Rows from block 9 of a small segmentation model, named by matrix and row number. Each number is 200 + 40 x the weight over its row's rms, rounded and kept within 0 to 999. All counts start at 0.
After each channel's rows are labels from the 100 images, of 14848, where the channel reaches its highest value: "colour at peak" is the nearest of a few named colours to the mean colour under the peak; "responds to" is what is common among them. Only what is clearly more common there than usual is listed. The data: rendered roads seen from a driver's seat, with toy cars, trees and houses. In brackets: how many of the 100.
# conv: 3x3 conv (model.decb.0.1.conv.weight, 64x64x3x3, each kernel summed), inputs 0-63

conv.19,193,243,135,196,156,230,171,190,159,227,188,99,171,202,254,260,217,163,228,203,201,225,192,179,167,193,148,95,226,192,96,234,223,157,171,215,132,207,154,193,181,208,210,241,213,186,212,112,248,173,181,197,90,197,189,211,164,227,224,185,223,216,189,224
colour at peak: white (47)
responds to: bends right (97)

conv.16,112,253,194,179,189,192,211,216,147,199,223,171,206,231,226,161,248,161,171,155,149,182,178,161,214,182,125,167,184,132,232,186,191,177,224,182,124,186,165,213,207,201,255,188,199,180,241,205,160,283,212,178,165,160,140,147,186,141,160,196,186,187,58,194
colour at peak: pink (26)
responds to: straight (83)

conv.0,252,222,176,207,129,192,146,228,236,142,250,197,245,170,193,212,163,202,178,185,222,174,171,185,167,226,176,169,191,226,224,192,169,128,236,234,128,170,148,233,151,112,271,207,226,257,197,156,185,202,134,187,161,211,161,141,161,170,212,184,254,134,105,201
colour at peak: green (37)
responds to: pine (98)

conv.31,128,135,211,135,159,181,129,152,235,175,181,191,227,208,222,149,169,187,205,243,142,246,244,209,234,216,203,216,221,195,191,229,141,127,247,179,174,191,132,213,184,194,230,171,193,170,202,140,237,168,125,209,246,298,163,223,157,195,210,170,144,241,178,122
colour at peak: black (33)
responds to: house (74)

conv.37,264,189,72,204,218,242,104,223,184,169,220,209,113,212,226,240,255,195,156,178,225,185,230,123,187,152,147,237,147,197,201,213,256,203,247,152,225,190,211,193,160,223,193,203,221,118,197,146,183,253,202,147,221,162,220,174,238,167,215,224,216,157,221,188
colour at peak: pink (27)
responds to: bends right (78)

conv.38,180,224,156,202,186,273,165,191,186,192,145,201,240,183,183,207,138,187,77,181,237,213,117,173,201,149,277,148,164,221,161,63,146,177,218,169,192,208,158,216,178,169,177,209,175,160,243,165,209,157,205,209,191,210,182,258,212,247,165,182,176,177,213,204
colour at peak: grey (63)
responds to: lamp (100)

conv.40,201,165,171,222,185,201,151,69,131,196,230,219,215,208,206,194,168,175,223,182,186,228,188,201,139,234,229,229,165,201,225,204,142,244,175,157,185,224,161,207,208,243,262,169,182,150,249,146,236,168,133,203,195,212,84,214,188,136,121,183,174,152,225,243
colour at peak: green (41)
responds to: pine (83)

conv.53,202,198,158,105,280,190,226,231,186,163,166,142,222,273,176,220,158,239,168,210,289,208,143,215,196,246,189,184,245,190,211,177,183,183,162,192,171,229,234,193,232,158,179,202,193,232,172,242,187,164,249,192,221,262,140,174,213,235,282,76,176,172,214,207
colour at peak: black (69)
responds to: truck (98); bends left (71)

conv.9,201,209,194,123,172,176,134,262,217,177,117,207,157,236,216,202,180,226,139,175,258,146,234,167,238,184,113,122,132,211,230,129,230,227,171,196,145,203,152,205,152,208,189,176,189,157,241,181,120,205,239,212,239,198,238,200,202,234,175,148,162,228,210,253
colour at peak: black (67)
responds to: bends right (92)

conv.25,184,282,167,199,192,182,152,192,176,190,169,230,195,233,248,190,190,181,184,174,157,197,149,194,144,154,251,211,187,192,224,209,157,156,197,233,140,175,256,266,113,194,215,193,75,178,194,187,212,154,177,138,162,273,182,98,248,177,156,214,200,178,221,200
colour at peak: white (60)
responds to: bends right (79)

conv.36,148,201,213,191,207,227,201,189,138,252,198,169,201,220,195,176,211,200,188,199,179,165,203,209,183,160,207,11,231,203,223,197,156,188,193,206,234,172,168,204,240,197,185,212,133,210,123,194,241,162,222,247,170,156,195,220,188,188,179,201,156,182,67,237
colour at peak: pink (34)
responds to: straight (100)

conv.17,153,187,135,134,200,250,187,182,177,259,185,145,220,191,191,206,219,205,211,222,212,201,178,215,197,157,87,192,208,253,192,196,154,232,167,204,212,242,187,167,196,224,176,229,195,204,148,179,90,198,229,221,113,209,139,100,114,264,243,206,193,203,199,185
colour at peak: brown (62)
responds to: bends right (89); car (89)

conv.30,147,180,233,219,182,229,142,167,214,211,208,217,197,206,196,150,229,148,207,176,216,111,120,212,233,177,216,214,194,256,219,214,196,142,192,215,84,224,188,192,93,168,200,178,195,179,230,200,178,114,200,163,224,262,225,195,212,84,193,205,227,192,139,200
colour at peak: white (34)
responds to: bends right (71)

conv.5,173,169,254,223,194,225,153,166,207,201,164,233,191,179,244,166,215,150,186,168,192,133,175,207,234,205,255,32,185,179,162,230,170,162,195,202,170,138,165,209,242,210,182,189,175,165,221,163,293,200,179,213,218,198,237,224,217,190,200,298,227,244,147,233
colour at peak: grey (57)
responds to: lamp (92)

conv.18,162,226,163,191,200,214,122,182,201,132,293,232,211,155,179,203,197,164,167,185,163,189,195,150,158,198,205,182,147,193,149,178,119,159,281,160,267,231,148,242,218,99,217,181,229,196,205,184,200,203,196,212,274,144,241,180,190,203,138,137,185,167,153,192
colour at peak: green (43)
responds to: pine (100)